A small image captioner, trained from scratch: encoder patch size [4, 4], trained on views of escape-time and Newton fractals.
Rows from block 2 of the image encoder of a small image captioner, named by matrix and row number. Rows with one number belong to one channel. Each number is 128 + 24 x the weight over its row's rms, rounded and kept within 0 to 255. All counts start at 0. Numbers have three digits each.
After each channel's rows are labels from the 100 images, of 14848, where the channel reaches its highest value: "top examples" is what is common among them. Only what is clearly more common there than usual is listed. The data: views of escape-time and Newton fractals. In brackets: how many of the 100, against the usual share in percent.
# convs0: expand pointwise conv (encoder.blocks.2.convs.0.weight, 384x96x1x1), inputs 0-95
# convs1: depthwise 3x3 conv (encoder.blocks.2.convs.1.weight, 384x1x3x3, trained with AdamW), a 3x3 kernel
# convs2: project pointwise conv (encoder.blocks.2.convs.2.weight, 96x384x1x1, transposed), outputs 0-95

convs0.315:119133123084152090141202152117148131120112138149126157151126144129084129130112098108143098119099128138103108105151097125077097160103095133111145114131130147106166140127106100072112115131153102140123177091110144141099093126140131152151135135117113096138140106129101176110183113116137147125
convs1.315:117102081146130114160153120
convs2.315:165113126144118137159134083088104099140119134110057064113105089101125135142166151140164132149124153111136089112138134126092139116104162124148080162144187115164158119144128076142125134154152161123098152114108147138140134108102126118152160149132117121136115146130116143110157123134144132145
top examples: grey (47 vs 14.3); tricorn (28 vs 11.1)

convs0.308:109126162147155120133134125106122134149103152105146139097136154063151164136142112110112163130125113090150161096158101143095154102152180128119127131129128079177117128099167155114125138142089171118146152097122131106123119136171148109131153099119088114140097112132086119131089093121112147144
convs1.308:127090089112105100108125113
convs2.308:111115133087163117156183134113117110093156137136174091115099105129124133109150127091157159119117121087149113119142110116119141107130125093129159099144120120109142161121169178098096116143143112123130117132139170157101165130102126149092114117153107117096110148076142089086124159135104092139
top examples: earthy (34 vs 14.2)

convs0.256:164125127178084139138085140139096124155144133144132108096137132152133154143142152161150127139116114123165105116141180130103081095138116128101141109107101136130103139140113122123105172098136146105169107160133147120096117088109138131122130102106103131085142115094120165113152113074065120152
convs1.256:100093111121085098122123132
convs2.256:090125123199125094165108181131104145088091101124085117131137070129125126106153100116135131183079150147134144162138120146113118139109117124125118140138104165142133140113126095121145109140100111148112145096104159125134135103156140115139113118095113095094138134130182109156124153098143131112
top examples: Mandelbrot set (34 vs 12.1); pastel (34 vs 14.2)

convs0.218:079102146181135129132163121103076133091069110116159093115124114101169092120119167073139121116122159155101112128139092098111110152150128170116163140156120119133114129112126108182116121137148116138131101158113135154132106140132088104109161117140117114163155121152123132150109120118127142099
convs1.218:151130116133070150114147134
convs2.218:087154115156131136130118100139085171154113115136089106178130114144151128148180142116135152119123157161128142080118112076141131133111123119115121152136105146115128124095095161121140132153122105097124128119137183171143081103104130131165119147133119117163138106171140087092116160165121139101
top examples: cool (32 vs 14); Newton basins of three roots (29 vs 11.1)

convs0.339:109144138094126116145089167100105099109198152125137116106120135132133105149118145135122120121116125139138125128113145138119133099101100103109109103112157127122116137161086077121118131113094156115131093096118151123093151109150155132084127062131064117115125133066101138139103141165148149116
convs1.339:109083090144137119139152143
convs2.339:146129095132121126129147159125139092107057097146111117079151065122092125168144165107129116097104129136098115101114152126131088115108139173118150153131146122114120073139095164117120117125118103109146129172122136121109128117120146103142137167102103121121164113142096131144110125170168131156
top examples: vivid (66 vs 14.4); tricorn (37 vs 11.1)

convs0.160:124097121159127133125135125142129154128090148150123123152117098114129126146108163172093109171129143127115134152115122146175149159072131157100095124123115151137130086139106141108151140109150138201155102175109123108145109133117150121110140180116139176129152155118158134146163080110105123150
convs1.160:148157138120127154078107139
convs2.160:120115095130121134118119111135123107171183133121111099152117119107127139162102162114132125102110140100131075144120133115113161120120083112119151127215104114108118127157069117146105144105121117151175165097145148124087153159084122106156141127122139103133117100141110122089122118141129102145
top examples: vivid (67 vs 14.4); tricorn (45 vs 11.1)

convs0.299:084126101135145070121165148132104135126133164092119153095145141155145129121107126151146148125092152132117115118101124111119187099121161193084132127102148138131148161127106143158105175153097166095114165142112123124102155140128129120131127118129158140148129131122139132196124145112117084134
convs1.299:105102104100107107099104110
convs2.299:131111118140127183125109109133143104156127120147115136160115104129121125100162128079112140150147086094088055131155184121134104111123137118125089123106104128128152118136165131116165108135154119132148123104168083152128102115078149122135121127111152120116079120101111163143172121103137098118
top examples: earthy (37 vs 14.2)

convs0.300:139075098115176130153172160113138112133104099075099132113137106113139072100119142123111112099113121094088140107167135123144146095138093122099116142095122114092122126127125141107153128126120117182132129133115147086099163136137135110117113112140091120123122101076086139110093112125112165103
convs1.300:125088145152141089113156124
convs2.300:124139157140152115126123133107081154168157165144133137067156164113126088108151138126133137109141113111128187069080173118097080158117126136110110122170163106122134137181173124137128140132129151117130141143147102100166141078140131112106129117125142121133145123121122155125125100121113112121
top examples: tricorn (63 vs 11.1); vivid (36 vs 14.4)

convs0.110:134170153078116134145142125123114112150111099137077095145199104169101154127121088163130097096114142152128133115128090102138113154138132176129125146096128080147171113123151107120141132128130155131111178107095135122142104107072127117157142119160138136126131141127155162116118110103139121157
convs1.110:145127118127096078126096111
convs2.110:135135127099124159115156110169110122125161108104134132101108133143120088131130121119133115132116166121145147148166155110138142096102118153133121068133178101190110102102139126166102120137059165117141095099118158116135116118125118135085121118139177118105122094158141166114131135167100115147
top examples: grey (53 vs 14.3)

convs0.69:127100102114135085141097142147121135147148147143156158160161092129127126114123125132128128126149119118144105135145173138194120133095149082101139163097127109099129171137140108112134166110127144169107116179102128123101138145149091103130158119136134193126152120114150158114103098097122161169
convs1.69:149116093162150100129159125
convs2.69:087122153112118131108155149110098145154090115145092096111126156123145118173147162091162114112102136134107167109168115110133118153106097095132112123127112137158131067142095102108116134137118142138202139112152150135144155159097108116103148142094117127102141148140175139113177110133134112134
top examples: vivid (91 vs 14.4); tricorn (37 vs 11.1)

convs0.221:164184129120109109153102140102123143137169104132147152102102135127129079095144085127150147122096186151130116120168070129168136104138101146152121105100146137113135116119143078147152165134143150131132146112157117116094093123141110097118159116147137144125125177098113108138134161152132159106
convs1.221:143096140139113150105155087
convs2.221:156157106143160181113161156113117170063162122159120157137119130118117111059129094133139142132115121152164158075154087124158115138146108105157149131120109156148116121139136113096139168144126126100145131160125119103135115150107125111124125118175117071153122143106098135111127145115111115123
top examples: Newton basins of five roots (35 vs 12.9); cool (35 vs 14); grey (35 vs 14.3)

convs0.12:122200142105171134173147119147161150100131127096120141120135150071136096110126127072115149151163099112116138178072129144125192154148154143116138122118119136109143150099122173122128121151111144152141094135150131119129118133182126143131144111113153101154123139114092145118119127146133116120
convs1.12:124136153106099169122124165
convs2.12:149126149159142123110144114132129117122127115134139140154137150138158140121114133078100113163151124157119129106097116095120169176178118150162146179121097126134115135100111108127091172122059128145119085177110125067128169142179107155127134118117120101143147136104144137108108122137130136122
top examples: grey (36 vs 14.3); Julia set (26 vs 9.9)

convs0.169:140158054115145101097102110115127087102120114140122133100156146150137154137119141123118128114137146127154143117155121120139120152082142112127151115130090152115089145088161129172134123123120102108113126131155134106120110123193116111136155151101128122088111110116151149197132101126141056138
convs1.169:110102115095104097113103104
convs2.169:091137111135167116092095094140132103150099100101147117158144088120115133108083123140085137123097106154108114088137164111143111154105156166160109142153142115110159185113122156156103111152075123122150125161143128136131152112144079142156145122125155131112159145117114172129150140135122091113
top examples: warm (48 vs 14.4)

convs0.78:092133107057134141107111146150090100156160089112131130138142158138143139136161109154108115123160095127121131151117069149115131129133113165154105134133167151172119131195150118109163130134174155140155157161117157132146119142136144125124146118153143141156138142186140112140132157118144111104
convs1.78:147094137139081154107137137
convs2.78:100172163092100158120106162155124142142108115074124118126155125129167119124128124142130135105114116125073144120091128097086114126144155143109066108095145176151115107138136086112141170171157110140123142099140152136134114135133149110103130113161159141156149124163110110128180137120130143149
top examples: Julia set (50 vs 9.9); cubic Julia set (27 vs 11.1)

convs0.93:096141195091093125158113124127132113176114095144108166160145161108104168124142112106119141158141129169132150138109106174154120139126154105118133153141154121092136104125122145140151153111157136174141122146159144133087147095143136144116115100094099137163130142119103145175142129169167149125
convs1.93:128078117106153150109153128
convs2.93:142144180121106156153114114117109148128118151128079107126120121104129139141122142095125158132123103163108112131175131118188090092138086111098146137118131172146081149129100165149136150163128129120138141107134133103155073102125125142134129135122166134111115103109155137112152147048129139110
top examples: cubic Julia set (36 vs 11.1); Julia set (31 vs 9.9)

convs0.104:130132115170147153162095155144123156182113116111099121127090127147144185107134124131129112115110103101140121113106112122137107121123146100177104168131141148093118104120176155131129146098114108092108133149110103156144076087121112146136135117102166115127075145147167088119100097127141100124
convs1.104:114135112091093109117100099
convs2.104:161138146118178167141132135143151152150121118062115088098136135191099150138138120122103103124126107132120134078174122143147134132129135125178133135071153141112118128121153128121119154125126134092068086166120121157162137139135148157109161138134116098122137132156149108124137117119107091099
top examples: Mandelbrot set (29 vs 12.1)

convs0.239:153136146108089106132163120110109164112143164134121139148154144119125149133119094129169165176121114132130138108150123142043151148127144139120091079107111087119148120106116092142130160164145124137108131101141106091123138117128101100104157143147141142146149083144124119087113112156087158104
convs1.239:092104107098118096106109123
convs2.239:071113169093162134142120122152153143141109126100121143095142117135120151143173176126161174128193110146120167120080136115109130135121150138107125095135133077166089136144126130113135127129108122149118119158163132127113157089128138103123136106170139139114116107132086100081132129094129159137
top examples: earthy (36 vs 14.2)

convs0.188:069123113169115113128147127124127157094058145104105071131121133173143095129127115087094129127102141152130135114153119076120106176134148122150118164111132140123122102098122120143149114139144111142140088151132097164112170133153142109152156124151135138139108109099137133119124102163172161115
convs1.188:124149126162098108133086150
convs2.188:097139159110140113115142119156129121132126157152143102166132101108154151149151108120176131128128136162098145129108120130136093122168081140127128145176129132116110106064174082105135164111120121068099124118108130172175096106130081079128120134134122149131130118103161126116148134126144144140
top examples: grey (47 vs 14.3); tricorn (34 vs 11.1)

convs0.265:144104121134153121094136103125175125104126153130129083124090041095133163107157153155185104157114100112142130166108095140139114158136122106102129163129105110137122111130133117118196167112133140096135147109100115100119136138116099128142110111121127171129118142112128155124125107121171137116
convs1.265:137162138153179151129129122
convs2.265:140158111157143130177154122153117137123155116152142177108142169145137110118135125063146128116130162122110087138137119145121117129094111108105126113078077111138091119127105133111155139144155127114137096143139063164153093117146105114075141137102134103107115123123117110108137102174130112172
top examples: earthy (72 vs 14.2)

convs0.161:151134137087173150067137138134122143135133123110128125136143108159109165131137140117095091126136120114131108191166127150132092129111090083145130137134075130130148125109136144157135128132115168161140074124150132160122140141173119109104154131153099163143133127170121096115125157128145094072
convs1.161:120100097137109086135103106
convs2.161:150124151118150103118118122088096113126169161099129144163120143147126159170143112147130103112137141118174119141104146167162099192132104132140073104148111142109160097113161122124126137095103114183102118134120106101143108104106109102088128139137125168113109131112150138127115099141148111074
top examples: cubic Julia set (27 vs 11.1); Julia set (25 vs 9.9)

convs0.133:138154118111135167160154132165100132083156129116159108141102154089120179124091150118132126115145130175114156128102153070105124157106128124152088143123110081154125119106126058138139121153122128123104148134137144143132136138158122148151123141187123107148087118169140112140116132114142089124
convs1.133:139145156135160141166164132
convs2.133:123148142108165092121136118148128163107141118156138092115106132139144090127165108098144134091129147129140092122112110122107168147151126132156105144136149140124127123140185172100078102140083145150160142139166132121138117133156125172104093124174081107150141117117173150133076159110117124129
top examples: tricorn (89 vs 11.1); pastel (38 vs 14.2)

convs0.374:156140148188140119147106094102118139126163124122148073103140118125090089102126134128119144112117162183126099147135124142168149125104137113105126140108136163115112133135122106169127113127160174141114079182163119136096114140089108164137117156142141116131142146123181153097102157115116139143
convs1.374:128145123144064143119144130
convs2.374:188116155148080107102106101109128171156173125107162134114104143090159081108151117149118165161134118104193124132105143092128142101125151132143161090112104119137106104112162143153148139103110137115125139129143113098125121123109143123109138113125133138102168121165144163171115117116088144134
top examples: Newton basins of three roots (39 vs 11.1); grey (37 vs 14.3); Newton basins of five roots (34 vs 12.9)

convs0.96:153147155137109128146102099133113154138114136130146141109148145141135110138104101132112124138098141123187150145110139111111102097152150180102110143118132126150137132141166055148125145114141141130124140200147118113146154124157092078171079123108152149129169104081133128143153136154155126138
convs1.96:100111141089126146094150150
convs2.96:128127125146163101116204159152112142147151147128072118136105131101104157126130147125156118085081173155149104145103128129106155079135101141120148110135124133134119131121159098132148087139110154099088114153125101105150170121154124153130108155132119114154127175116130140113120120104148088088
top examples: vivid (44 vs 14.4); pastel (36 vs 14.2)

convs0.251:163126103108176143109136105093145163140134133087111127143139099158102134132129115094111167149127128093150144117105122132094148166145141159143125116123142084131093146183121116106141155168153162156129132105160101120115148162141145139122154073143135141076151080095124121110120139111090108113
convs1.251:152176126113132146101101111
convs2.251:159129094130132099113134108125134092162145112120076110095106093184122135144123140149128138134121109137105134135107142166130159138141119132172108172125143149132142127144139132112156148136137125134151128173125104146110167157113094103113128065078141148113170088135073146107124121144085151090
top examples: pastel (50 vs 14.2); vivid (33 vs 14.4)

convs0.323:170111137102069089102107144132087133163124138130147139167115155152115167103087139105123121136144130091118161154142158152134136136115122084098118058174176106120162148091151117093132139121140158135141128156147130130133164135155142133122110121129107133097127080149134152118136110135147152111
convs1.323:115110156081152157111132132
convs2.323:137114165102126189144138078144163176132173139156125123106109111126126136131157140120172152146128112121161158135164160070107105134079123098150131105105111160098088125160146115140102151143105114144114131135121116109132133145115109082142100149099103143143140100121118134129155130068138123120
top examples: pastel (56 vs 14.2); Julia set (31 vs 9.9)

convs0.89:103160103131117103154124154111121124128096149101127154079137130135113142113106140143170117136137120116104081122108153161104103137157136120150132164122101100138152193115118094090112150138128111127106137087116169133141143145091108146160145129112163105116158167080123147127144150095155076093
convs1.89:143156150167167150119122120
convs2.89:144120099107133099120108185100106154129094114119173141147133108087142113129127123163118138106111152161114165111113118141149106109166145136132125128101185099116132153145136152207134132113115127089143113144178148129118089132103114118165118111178127156128108130142155136134151149087096112132
top examples: warm (76 vs 14.4)

convs0.279:126129126131121091155144124156146129135130098101097104132148157139122073141104119155157120092119144097110098099123159129128128102079154187139105103112133147056153150110121143148124116152101173084122143119115155101121129173122126148114124125117164115172115102122112106160091127091127114149
convs1.279:138142154155162144158157146
convs2.279:103132101155142180099124120136130131169116114178150130149109093129136136119134104065143104119159082120124123164164149117123134153179102134124113123127125127124107082150122142076163112140108120154142131103175106175117113097172106103109126142114164143079113146135127133112159112142123138138
top examples: dark (66 vs 14.4); Mandelbrot set (36 vs 12.1)

convs0.119:130098110107117126145156138120129170136116136123136117090114176112151132121128115081103118168137092103112110166122140137147106142148178105099156170126133107123104153131138106113161161151122108107136111092147175156124152127147139147155119134154118081156177123114137163137114210130131115127
convs1.119:152151118152126097126087100
convs2.119:121121095107119121101101114163092118143109155134122138128135118114100157119111129132156125175129106163146151146140117123118124108126130085072158118073089106094116094127156168112135109129130099116121108108125126175085125142123190124145131169106128131156076153113127134165133137104148182130
top examples: Julia set (30 vs 9.9)

convs0.41:132131114169117107128163157157176142125148156140152161114127127109120112123083133091104109154131134096152098083164118122115137125143117122114159140138114115086122097132128151126104089137104105127173109116112123108115145139127125170108138101162157172075120146200158163163121115100118120121
convs1.41:120149122143065143123141126
convs2.41:144152098160112114134123118089113163124163112117133142118109126116114096119103065141129124142132125082149160136121114143117132139098174156144153087119139108086119104117176186118147103128106144145133132147100106089121127132136174154135115087158147119146139102168108167147130120103080157108
top examples: Newton basins of three roots (40 vs 11.1); vivid (32 vs 14.4)

convs0.176:118130102093124140132151137158137132124119131110110106154153118102131116144118144141131106114130124148119091168132170133111079126106145084089138108102143174102122154144149147151123161101095176146136113113148093129139132148165158121150148159111108112064058162135120157095131142114115140168
convs1.176:148094130144080154123121145
convs2.176:068132130106156093151101139174108146142159121119122144153094145145182121124116108129096102081151149122088122129106166141104102104092150087125157128092150149104106143101095119123149123135116123106104148140180135161160128117144145113122141177144120092141116129155127169153100145131136148132
top examples: grey (39 vs 14.3); Newton basins of five roots (34 vs 12.9)

convs0.51:100140115107097129121127129142161094111144085139101122148157155154161093147175129129110121101111156111157145090091132137152152155083187111135132124118101116117146165131136149124130159105090154135137116113139147150136128173180148101134157135105154097124132143153135085178124117160132089127
convs1.51:141157161148158156144154137
convs2.51:137152130082123134135125099138192133131116085096093105153195177106152121125124085127148105130114178157134120141121103163147075109120106152150165117132132116124096164112111115151127097137144115120166092126139126072134135114165112110114126129147142135121140143140141132145108160137098110154
top examples: cool (63 vs 14); tricorn (37 vs 11.1)

convs0.212:171111135113139104088129099143141108082173165136090154149075165089140159132117086114119166139112098179133126121115111130103172159118134157138131094125124101149113161130140158121129125152121126099139105167150114134142115122156107123140153104138118153164115091123137123110141119150082105085
convs1.212:129103145140075149145104122
convs2.212:142149157124107122150141128122146153159092137144108102124075134098147084099108159123128114141083096118086108098137112093136147100090109122116139123098125174124116136144094119143171130124123140098113175105191110120150154145164139077127146137159153126136133136139137122169143118147109160091
top examples: pastel (55 vs 14.2); cubic Julia set (36 vs 11.1); Julia set (34 vs 9.9)

convs0.135:130106139113147100129140102135108111185135156107081148095118162151175086124139107121137106120131130111115117133170166139105090165154101125098150138104105108144124131107126160142130121159082096155131175138091121130141120112092098094105104127123137107161132152095160131135105150131074155126
convs1.135:097113100107104113094110105
convs2.135:097126105121145109147136110167114152157147148107066113095105132153149132140120079128104110117168155123124114122116151136114128124127112100170137165084119143156078095121123123112150132133133105150105128115145123151112107157158157116112073137121167154155092105144163095109145130115118196130
top examples: Mandelbrot set (34 vs 12.1); burning ship (28 vs 9)

convs0.341:114138119126136117160168143085132120107105124148124114144180115092141109105157159137164081119096169143183124120158132112169114141116128124114128132157173119113091110133078149145082133115116131128117149140101124179111089134139138140119115147140116109114087181151155181108135112115126118125
convs1.341:113100111104088107118094125
convs2.341:114163146114120159177142120094147142102133116124156162127160139074161159137126144119160138150165161126123152154143141131137140154121141105135117109108137114161098119095108121151107118083100183164115115132135167123142107097123096140182113122110100063132148155081121135121105141125099120128
top examples: Newton basins of five roots (44 vs 12.9); sine Julia set (26 vs 10.2)

convs0.231:137136170121140129131110129088120117102152099128127128148143098111132135127135165123111107136126148146174135159102149099152133154108109122127122154114127067161133077079108140137067096139110165136135145160126142135111142096201106106115151129168127128114096153159119150093099130115155147145
convs1.231:148167140124129131096092100
convs2.231:116119131127136123144158095140093105169142131105141111095122055144109123142151148116156090141164152191134069141185143143133107140168136127107133152134096159148135124137108130153125126150148130117137099156104138118095138137103131121116128153115152105077088113178115123134120085114118129143
top examples: vivid (52 vs 14.4); tricorn (30 vs 11.1)

convs0.282:159161081125101118146137133124154119098124139135141176152113085151131095104106131147114127149106134126115123092147099161102117120116109126088150143116126128110101119143161121112123083114121112140189171131162116126168113133120134164168175179118136165154128112182129103145117102105091135136
convs1.282:130108101140176138093110130
convs2.282:105129144113126140132156140098142146167096129186156132101173179126083112140136117110086157095129093058134139129092107138126109129122130152120137145166163152140104125134101113118153163124157136146100132155110139123168124084112140100093121145126132118107126126099128149076140136146166143108
top examples: vivid (67 vs 14.4)

convs0.285:134117096152126130099124116126148079130093121121111133120141147114153142147114174136143141136138110115116123110106135157154133140137131110083156169113120101089137175112135139102129119111114120152114129145128161083096155083095177131098057143098089132123183115143128095132155119126172111102
convs1.285:096107108102137109088108115
convs2.285:110110165141096142123116137116107127124126151120118116147107153150130163093137148088118179135154139138163168118118120149113141138118154086146166090100167145136165139111133097117113133125121144175090105181141155139141092104101059136156147141101105093113153131099113123114142111154118123092
top examples: Newton basins of five roots (40 vs 12.9); pastel (34 vs 14.2)

convs0.233:093132093112145117116116132121113143123093133078114107141112093130127132118125191133149112123107148161139117136144139101180154142137171129116111088127158132126081075137102131134142120141145168100097156156130162144089151101182121117138144114145134162111099148163114145166144086159149127126
convs1.233:123085103101112116124093109
convs2.233:126114125153130127166138134107183176074144109138093131137094123116097161167118126162114132126158108101143177096133137117110175139141179137059120122084103134149120121110128125131111129136187166147102134112159150120110141103135134119119129109120115121126102131108152107102111145121093092134
top examples: dark (41 vs 14.4); Mandelbrot set (36 vs 12.1); burning ship (25 vs 9)

convs0.383:155121147089102122142166101123149123088137129157104033131160151126121092102161143117129138085147148131152117140120125094135150134156136129109165137128138160129167161123068151131151122150120158134130129106149134095113106164137141144138145146166120146147139120138089145172135132092113117155
convs1.383:136144133164184144131136139
convs2.383:108118190098126084130093128100101124149129098122142149109135121120105128159097127148121140173152071137160147118096101146136182146138147140126104153126107143127135190103114139126155135131113089124097165099146115143109123104096118126126142099121112159107094131147137148163155115177094149121
top examples: grey (93 vs 14.3)

convs0.55:120130090152123105127107143115122119150105145131105163114093135134152130081108119133130151115148135094111123086174131121101138101163100128098124137088129082131123107112132120133119166104103153083081152155088114149141162116110192172145124079111157115133138148088139108148115148116157101130
convs1.55:139159144151159150158153147
convs2.55:073112164108138076108152110141141183095132096104121163115131133114108085148083136138128128129108128116111144143115106132131119150127086129149138114171189165162141163112061126125105161151124111124122153139126141108111133105125111117155148145169120162109110114164137135135111117132115140173
top examples: vivid (72 vs 14.4)

convs0.309:147123135114107157131138153110136158125123117125148153168133107110081130121131129075084100141147098097112144154132121159141106124086080119163123132137118112147129075119168132110093132147110098156101153158168114138102155158130132146099165157120109105103196144118150122123100133107143136092
convs1.309:152140123125078099099133144
convs2.309:125134099104094128132145127110111140114093119085165136148127115116096143149114114132143117099137109128142136108112103149140142168133111095118100122114121144097130134124131164109129185142160155105130107154119130105196155083169172131125087122127109116097100162120143115156119202172144132108
top examples: Julia set (41 vs 9.9)

convs0.328:135096124138103113124096167178145113144151114128154122113120170136115103100140121139128117164141110110065131138100132142090105091153144174142122125105154156152099119121135126144122137172119204144140148101113156114137143116136124127144146070173104150134126124097186125117132111132113109101
convs1.328:087115135141163149141126093
convs2.328:100137117152097122136066117063107158118139105106157107150150123123143158174105128127145139137161152129088141097148131130165130124093100123083109100108143147094119136133138156123169148131135063136138125142130172116122120120158142158143097131116137130122096134110149111144165106148159175152
top examples: cubic Julia set (41 vs 11.1); Julia set (26 vs 9.9)

convs0.87:112155141157090151121138117102173088177130105164173127169092122121112133137114073139115140121130158128158112112142109208109126133113130111149126140128107177120166131111134143140140150141180136109140126126140119158164142124109168149143134115141149139132145144155183125160153114149145115132
convs1.87:130092109151155087128150136
convs2.87:139133111153126126122124156122098154096092107103062140086143136118167127134136158156117141094168114102109112123114162109122113132111123119091142097112149124163091138158135129177128127111112132156164124119103146081086131139157145132111142117178112156125141130125087125112178153091121176143
top examples: Julia set (36 vs 9.9); cubic Julia set (29 vs 11.1)

convs0.186:115172146148147135111109087088122098153151111161135104165159094137101099113160157136147158141110095149115105100157103133149133126148099139134079130112161126107119145129127114184155153124152146100167062131135138154138090155132094114126139165138091140162142152129146118125133136144151122098
convs1.186:127128124150077154140095143
convs2.186:113150129085130116156104121087129179119166112140158129135114154083161139106119105143113147111130103158105154131142162107086116076127098090158162106110132174096109159083117129145165101134121125122120125161111091121168155117133138151097115142150118128140124122189103113102129132108129144120
top examples: cool (48 vs 14); Newton basins of three roots (32 vs 11.1)

convs0.234:128109121194164118133134127116096118138102164124119115136132108119134126143130072119094133124161135103125164121167138124127142130176120164131064123150124086140138150136141112101109155074126144142058136131110121138135130127123146139116113091172163093102155179116111131101141114138156124135
convs1.234:103098111099105104112101105
convs2.234:129108151107106087097121108144132139118152105133161126153159118096094092134090149135122122099157095144121165082144123117169134138127119175129122151176130120125158171129091109121104155138099117119145123093148119103118112143099101125191187149156130142111100130126136143140154125120102091091
top examples: Mandelbrot set (33 vs 12.1)

convs0.381:131153146166075154099138123131128108105137131151163123109132109162152132127149126153132144128123145095164146106076127160080140120141153164136128108116119132141152135113130141071113119134150108070112118164114119131141069136136124075163127141114167139122120149093131079144110119180114155117
convs1.381:144149127139097090104094143
convs2.381:094136143090132112131147086178154156140096142137149114150131097191105134120153136124121135130154129096109084109084150162082109142137108134135123118181095143144135121127151130144115125116166121106146140106135159159090112166155158127143118169118092086133121156100155103152095131140121108137
top examples: tricorn (58 vs 11.1)